From a checkpoint of a small image classifier: 7.59M parameters, batches of 192.
Rows from block 2, named by matrix and row number. Each number is 128 + 24 x the weight over its row's rms, rounded and kept within 0 to 255. All counts start at 0. Numbers have three digits each.
# fc2: token-mixing MLP down (model.blocks.2.mixer.f.fc2.weight, 144x192), inputs 48-95
fc2.0:138152160092111135116125143164148119101082149106154122141145119132129137141123091164161076112127139102080146114134092144131082116133137166151158
fc2.1:100126111122116117094109142106151113114078109121100109137109121145119108137106133167165144112091183145160112106143158111171109106134124160111111
fc2.2:091100117129134131122122143152110108119136140162096137126111177140112134142093121096151118094173144072109112086116134108094124103077096136131157
fc2.3:145102109132100117136093147125129125118126126113149109159088103149132122118137159110131144120159117162149157162115094124132174153134094116140099
fc2.4:153134150127124095144116127167183169106148101103117129135096125158100100121130133141169123124149117097153125091134125169149141129145140140095105
fc2.5:156132108114164137124141160162165081161102106128132115127119128117108158127134170105121133146164079176147164120122108120119132125137132115157114
fc2.6:147098101153127132109145147116136114126131146106115139104116096156119141160128100164096106113176162168159100158110113135124128154095091135150149
fc2.7:127108137140112127167148130133121133158085150130123099122135084130125139120095169164109107105116114114145105148120167118105138175158133166098139
fc2.8:147108094135121108152144139143155115136139112100139091109082123138116131126143131146170104190140114162132166102110155146174196121121175090163126
fc2.9:172146112122132165172148142068134160144150171105135125134124104103147108122169163157133096119141076103143111118090115135120171113137141124113100
fc2.10:103131108151133140154126134146100108155100148126089099152137083137101122101109127151094101201173193103135170096104114094118154103127132101131162
fc2.11:102112144150167148128144168146131141120122133137128133165092164124147120132154132126150124167136117100150094091124141142137137129161090126105129
fc2.12:127134149075118141128130123129184157116140178129109149167134104140116122124130158097147102159139125144140124095154139131121167100111177153149106
fc2.13:140099129150148142126137119114138107102145078145135108117141122170080105118121141161109123148060130109150111077142124129104107121120129115076127
fc2.14:129086095151129117153123117092161103125125102125119097114114107140119081134150149160079141162118124121159149147080124084150168180124156140124170
fc2.15:134103105147113132158137125152133124094117148140147127125153153147107086136122164151080148142162170119153166167103162113139141196146160166177137
fc2.16:101150137101116153140095130138159151080143139103146107119132141133148097152111134137144093144139093143106147133192098139140143098102146132146175
fc2.17:110085140110128107137144106152139151145093155172124081104107121162098137106171121180118107149126135088125154102101176113133175115148137148126146
fc2.18:162119162131100137149122114137111158102126110170164129155124149156129151123148120098164103096109121112118170082131140100147106131104103128080136
fc2.19:129119143111126158103150081122123143117137130142169124203089128095093102094113127118155108099145112082179103107080091130143160096137140132111139
fc2.20:124117096096123159141148098151134142135083122058089145145126093160132086159139109113123105082117118099110120130121102104110152092136156161112105
fc2.21:102133169102134135138143158122158099123139123154155111113152111146118149103105183082145154102132093094114104149157154090082114145116161130112136
fc2.22:136119083088151187094097144113113103104136095145095118174139113108143089134157106122153126134145148111100132105139097149126135137178163179097137
fc2.23:112105167120180117138122140162141140106123122172091129101133113161137102172140154146079095141085113070129133121156144124110155114136146105088118
fc2.24:146157085138100100096103140166171159127101145173135100136051134074162155103176145161165139122133109105108148120084083128119160136120137140153136
fc2.25:110100110130111065090146155183149126137113144200122108134136090121144122090102099125129130143157103104137174094169117103119117159123140127106145
fc2.26:138111098158132121153144130217103117175134105102116159148149095117147104134182085181106136128124136117161165130129109094112150126128137149135138
fc2.27:130090128130093133165105159150152132139090140145154103112133145117137167097121157118140116156148075105119162135114127136125126073097151106091128
fc2.28:108125117100159164094134137133155126144141111145124096137077101146080112184158125161097179133143099124194135119130086142133159123103103131131139
fc2.29:125154143124131095142144144129147165089123140090135149167135144128110080104144155148093129168168099128144171144115126142122171119127157140066177
fc2.30:146132146137156121091114102137161118131129104118120131162141171112094098120170100122097111106147183090092131121073139107156143139109138102156165
fc2.31:120115156137118136126095143175124137140134142104132113178111133167097113139154080131108147107135117144143137159092117174137146100144166185145125
fc2.32:093124119156128145114150137138133133161143138161118124179151120099115105140097093194139107137110192155117116148146114143094110133113150124126120
fc2.33:163132129160138121122155149121155143115142158140096113092119127103147140096121129142171120144115115104138073126121138113104129153124101126088147
fc2.34:105096155140137137105124119107082155144152115133151122165132168105141150135104143103110176101101101056113124103120120103124154124165123119145191
fc2.35:114135137108153143128131169154103159124104115116102175126145145109124139122143126101096146088165118113112123147096114158129147126159148143182157
fc2.36:129110138129141123103090147146139134112098129119098155173112096143094103124111146111144116077110138103141134117152162104124149101125113109151159
fc2.37:119111131109111081116151107118119181141141148189128145124122098158119151121140158100160131092065135115169120161123098117127180105126104122115085
fc2.38:142105091115136081097129112181125110122129132129100124089123103111171100122116124092167131137095105146122160129135181107114149126134130127172130
fc2.39:128110127117091167131140147140092127113126124119110162174110105180098162152124098101081167128147117127085132195121131123113096120115113120180117
fc2.40:129101100110090156120141082110120115144120110128121150115118083126120148119122129112130112082112137123084124196146129148121094140133123143078125
fc2.41:173144126158165110143126140112114118100145147158083101117134148115125108132137136141122112125113102106164112148167171118164161126121110147103134
fc2.42:126119166118121124200145141125193118131153121142122140127122142125093116120125139173120121111128145119131128050090173104136146111127146148073143
fc2.43:145126107119133113119125167138110150154122072117101077123100119141140169176184153118124140127089112120154148166132141141117174094136110183121112
fc2.44:135136103123177125144142154103122118152148168106147137131151136121118160126097145112130165140197104129125096139120130152131140156098127111122160
fc2.45:158130119153143146155166117156090131106179111174115150160110114076099106112132136109179102110157137135124085103137095137135115101127122081123149
fc2.46:123122062111178152149129163133137170162153129115089167173136109133093124129172140129143133133147139115161116104140105153150106095088106135137090
fc2.47:148137112143141116141158132112162137145126132135161122121142078115141124106107141114116102121089166096169147120102092116119158106085131163144139
fc2.48:148100137155132136151133132129168096146119160109154119088120087122094146105097110121163128121139060121115119142111125094126119132118083098098167
fc2.49:122132141160164101180174108152122170087086120150073154151157136115131146091124121119100173088138136125136112148131152112117124170109145104149132
fc2.50:151121031113100122126092165119124154147146144183142128165145102126145151110184105145132156167155125086121144107124119135134122144128152152123114
fc2.51:123161121119153065128104171134142152114125107077099147123117151120111128105138161152142136098146132094161133112112144131128134155139134097117181
fc2.52:083157082171155132139138148124123136124144118123086127146113094152116131125132100182168138149169103111135115133114191118156152118087129159112139
fc2.53:117159089118122096104146121142169148158124122130102155145124123081128116132104137142109071131122168146144153146142188132147166135119177116163106
fc2.54:141135134138145175138154138140145142130163095134144180113104124141117097150143120117098138138117113148197077113082125122120112146084161174128126
fc2.55:123121166129116123099117158174120144105119112126118116106154167128156113149077136114089132153130107095128161153141163095108141151129161101063154
fc2.56:111112141115138136143144093144137110109132126136140114148046143077074105111095117159135140125114130157139192135077108118123169136102178096147129
fc2.57:091108099115145096113152137107113108149085148111113159098154105162134112152145146134148102072107112110108109126156095094078122152086164132087117
fc2.58:110117131125129086090107138098138129103082139143078119132158143096109135171124087145132117095126084099143159124135160150160146116107096107098146
fc2.59:130154095142145105137136097088121114139113101119103099125137115108120144117115160151161125105137119153156094108153134123106138153126102148110160
fc2.60:134155126129108158136159136071135149188104139144092139166142126122084117116152086118115126164111089135113154116128130158111152104150155155122077
fc2.61:112127110129134101096140120128134138113120129136091202104136148117102135118111113105141121163142106144120178146102123096148152151095111137093138
fc2.62:129133116148111178077076142140159151155148127109137150164067107130157120128144106125101153118151097092119097123126118151118141114105177127129084
fc2.63:123179144144125133088150116111128149095160144136140117096064108124116151094109122148151081162083121098124086156151131119071092099135128152154165
fc2.64:127124124126175110153172138152128143133110130169085109136112131120181126101132133120157107120090115135121116147119070079099102136122120141115103
fc2.65:136117165151147159104163099147167117125094111165090144134122134132124100164157159135098111134095148136123122097175109148086127110115116149099129
fc2.66:074083085148158177115146095092118130089126122110113106164081119128119198140147133160127139106169175117136130153157123119131128145187077141116152
fc2.67:112150128139133143139096114173141104134130124137085142122101103142126132168111092131107114126135146112097098138125120149122107083123134137142136
fc2.68:119090130105149174104119146129166105155087133135127081066119128149133130177149111150149105148146145121154093138129109155115113102116106173111162
fc2.69:109091152128129137119126157131105116097137102121122101145109085131096116181119105123090119126091118140123105175160126139095133129126139141180136
fc2.70:109152118134150108120154122164149083123122123122123095153118108139116141147105145118143138118113103119117117134115106122114134141128160195115089
fc2.71:110162104105121132126147131143157109144129142087176131126107135099156148116115120099129131120122147108143119112146131152134115151114141168158160
fc2.72:133119140164162123163085108135132129155153164178132158133133161131119127156104129125090132147167120082169127132082108084153158094106113128143119
fc2.73:151118161086108162168189146120143150122144125139130121123139132121116151118119143120175142149132133125125132108140123129143103130119094142161107
fc2.74:124107128116109134120151097116136121167132115116137121094118095063138104157118164145118094094096178131135109129162084179146136140126154104156161
fc2.75:143087141157118159141149189137095147124123129104105084157160140125157089133150117162073117145115156126120148114162109113121105152141108142089121
fc2.76:132120144141172120117124154141138099095126139100131106164126098114116082131123092103166105074123122103173108108109097117136129094123125101122132
fc2.77:108132078139099092144102107125123141149153118123113132129120105134125127159174143097138101110133171106134124106106151149146138113176126163113142
fc2.78:142154099118108162104121166133121147128119119159096118155145120112124174174158139131114100111146143141137145149155078140152147125120124172122114
fc2.79:137111100143110110120109135116183144121069148134158084114157114157169119124165111188158145141130125127131127113100121126153139087174095134114137
fc2.80:122113081140141173125160114110119093167142149141091139123151097126167165089161127178131141100142105104129129130129146121111127143130116141095171
fc2.81:073122117152151069082061146110103143163145078139132127108100150173141074131122157102169117098126169125122121135114092157127157151126134123109111
fc2.82:161150134133111142105137134099084097166128131100148151133091110120109123164141120116150114124130103146142128155157144111128137121199121133163156
fc2.83:127145128141160128123160072128097116130110097119109138137144140104143109136126124106107149098141124098154137117125158124100138094114103116185133
fc2.84:107109088106120095147126110122133129131108117132125111132179185161088144119140147123148160113099107104133141136113122176132112133127135173181133
fc2.85:156115078107107130159152157150167176133132123128144098144101117159178137112110126128158141112113128120124130109153106112108113167103142152131161
fc2.86:117108160151140114170142112163127159120127136187105099153122144101084143157135144140114113091102088151131086109117156172099161131130074135101114
fc2.87:131109102144132141100116132145110158134136115157120139116148131152135145114138072159140128126129103090200121099118141143108117164125132099143128
fc2.88:146131090104130131138128138112135142150116172135135113113128103112100145084136128137147075169106119077133140110092135144123128129100121095140153
fc2.89:113114145145146099108102170154135168111102124142103117130110106182095137162148148129129109112086131107155108111108148114127170101117102145121167
fc2.90:144140124128148146098154170141111109126131117140147143115102176122126118138091127102144133134106143138151153105144132112102137136072101164106186
fc2.91:136155134133144111130122114136148088209122115137129157124122158120159111105173158120121152085133175126122133109144150164069194085154167127141134
fc2.92:104130092083063131164121148112114126115108114084092103115145131170161200107116139144136122127115115101137106130154123143168136143150136131099117
fc2.93:177136104173112118121111111093139124140130118113114132140109084134140145112114130110112128158158105126127168129157143091134114110106077098186109
fc2.94:151129110107117134168152112133107150118108119145130182131063114122158124131168090113149135124169098110130112098129132139138101070130113158084134
fc2.95:116151110103113150116106116142117119139145111104125135112161118112159118211192137145138111088144145094136105152124150163110137158119123148118152
fc2.96:166119141137145156132119136123103143117146137151125097166108097139118133131153166140159105150118087123121131138104151112135157097132082084144130
fc2.97:117123131135116125121139095091123130136126108137121092127166100128149110179142132134122131094130119111132103137136128104161148116190165129115133
fc2.98:072093143096120138109126098139110144154153086120135133148111134117158134136145161083118154120182128087129121142154132129106144118144133147157128
fc2.99:093131134148149148181161116162119130152104181112157116132148122142118134139170110150143092154199094161157186123111128143130142092156131144117163
fc2.100:080134139121146131152100175126136161123109142129076160112102111168079108144095175137135105110157109086123151119152102145106135129122159138106117
fc2.101:108153142155163135190126111131132095082120132121155122132117139141120124121106118121130089115128116126126090129105099140082104109107160143160155
fc2.102:123143114119106136102126147127119070131149112133168138109080125107113114141143169115145103129129118127131166125142092134120103147148169090111112
fc2.103:072117135098138126105152147177116139142131108122115156144125143094162099132146118117110082052101181119116120116121171122113120089142145106148145
fc2.104:160091123137122139111116096130125106118115086137128098122139097145126131106121156110146146114147124094158144133160154106143123117087173110123124
fc2.105:144123128088101103141123146104111138118150146124134134129122113128111132144140124075159127099145153153116112116092144169152147148132142132137109
fc2.106:100106140149133124128132118124150157132135143146079111105147132121121115151153082168144120159149155090118147154125112159133190170127184112154108
fc2.107:076122165135175120147138155203137113101140117137137151137088111136130137152153160130150165128160115167139074136117127160104133126117107169133148
fc2.108:089123097095115138166134137136176116109118099123127152109095158164124125114180133122096109145156164132141153146132119115106133124122165166112115
fc2.109:166092129136143123141121126117130107157173109123132148125128175113097107126164108146135172108120091187152129104147157136130139165133154104122129
fc2.110:119155130159115169133103122135125092114091114130086100128110113161112136118189141142111117106113157121144102136165131113125164120155131154133144
fc2.111:160109167139091143158109154147132142122126132153105128089115140171103121082167139158181099164178108147099179114070159168145160105148131146146124
fc2.112:112139151164129137116123114177140102125140121102125120160144086115140134108113143132177097139140125132128137138175113139136112130132110141139123
fc2.113:123086140161108149160144097167101100122079106147110134133163114157159123118124132163114165087111132101153140115114153145129097103146167128129083
fc2.114:091122130151181146132171105135102123144125118076126132141109122184123131079175148164153083149119131156160140118078128139112087146135148161152113
fc2.115:119113154124127095127136106108173128113148147146169146110116157181113104123169186156156087112124156182124142095105141164132122159135098133097123
fc2.116:072139164116140109106102144124117143133101098109093118134103130129107097128165169144144102126144181076122161104130162144148125123138131170081154
fc2.117:132128118122137120134156113145121161206129095148135123129162088136122157146158137132123095128122113110121176113112153127123161125143120160144153
fc2.118:151107150106151143160121140143110130116127155128164156117123148106080166089153137105167142113146142157107094160108164134126093093140120112160111
fc2.119:134152129130124098180153154169162156078120157175101134144083108115116115082114167132139098142135115137132111119114141088142148108125099123145124
fc2.120:126121148109138139068167141152147134114115131085155146104126139158147120131156141112107106127135160127141127139081127108107140136097150096123124
fc2.121:115100080151160154119131117129123148214134143136113132171124088107122098184117154174119089134109121127135194133135141155127126137144130176159114
fc2.122:123124091135113122145164106156100138171105093111087122128124123147150153139110161118081094123103162120147175152102170098123155081125123166161140
fc2.123:122146129093140184154118145162135144148103084124121160124132108135118118134116164104182096133124078199145092131132117076110144123107127154144117
fc2.124:085149142117108115141116125131154153085107185098143103130100120128094105109090165119185119107150149133175133122101088150125135114116131150114173
fc2.125:151147110130113116144152148132140151136146182147145087137094121108097154111100154125132087144110121104125108117098132129113178100143134115143132
fc2.126:124132143144115143132114169145141150118158102161120100096111165178133126131122175114122151154105133149126104137165122101114127143140144136135118
fc2.127:146160118150127119108130131086114129172144107123108147122144130112117128136158075161136130129118106144116113130154131098123177219108123131113119
fc2.128:137103124133102161162101159174085136129124130161155108124125146123100126102146163144130148163096086132121148119112148140154086122133092118108091
fc2.129:099129111135138136127117132149158145147150122115101124120107112128088129137148101145096126102165134104139162125116102130119129119116153162144161
fc2.130:135118102153151122152096087151158129109164127114130122086100081095126137173126170134129167075192093131130144134134118136080147129110142104108139
fc2.131:173115119112159186102153131129132133126087137144118181109145157102177122112130112116149131164136126172143134128123113131127155155107155152134144
fc2.132:107118097129107177109107130137147123131098135144117138147148148153099137134154091111146121126204140121102092137126110125145159100150120141070131
fc2.133:104088103099115173177142143114140090115116111109087102109129142131130127142113151126137115120143129092119138096141131124108120066113146152114158
fc2.134:106110120177129097150141080104108142157114158137110163146160148135105142113117171132136131162172149069134161121132117126136119169158102105119138
fc2.135:094134145140120116137159157091131116135147163169129159138145112127137113110111137132108113128163144116131163128105110125132122135134115137148093
fc2.136:095131127109162145133131121124156141142163146143110140136138148138128140134131184117109153135146134083151114161139139128094110120145159146148135
fc2.137:133100127129122158125181118153105113118137117130157103121149082114103128126169113087163136129177149138153137145155131123096127180087137162116115
fc2.138:105138104156118116112128167138141120154123138154098063097132113102092140132120102100096090147120110127098127135130148153116177135124119134175167
fc2.139:126100142177128111118117139127123099127152143132108182117097084142122119150155102132120111087178144105130131124160167110137109110119123129146168
fc2.140:107133139174140149125111123141122142114121135198073085134125126098090108148114098104142132143151134146182187152113105092152128111081096100120089
fc2.141:135090131156101106155118077100150124124124135152130136150074108113109111093120120114132110144127120081150139128113123159128173140130143116117102
fc2.142:132138150162141113130149135094144123099123134166134133101120106116116156122133130113067101149118102118153123149071131131153150133105144105122134
fc2.143:130155141111143201162112150127122124119135153119169119128115112151150140138155145151126159079124141111109121117166142132119110123103116130125180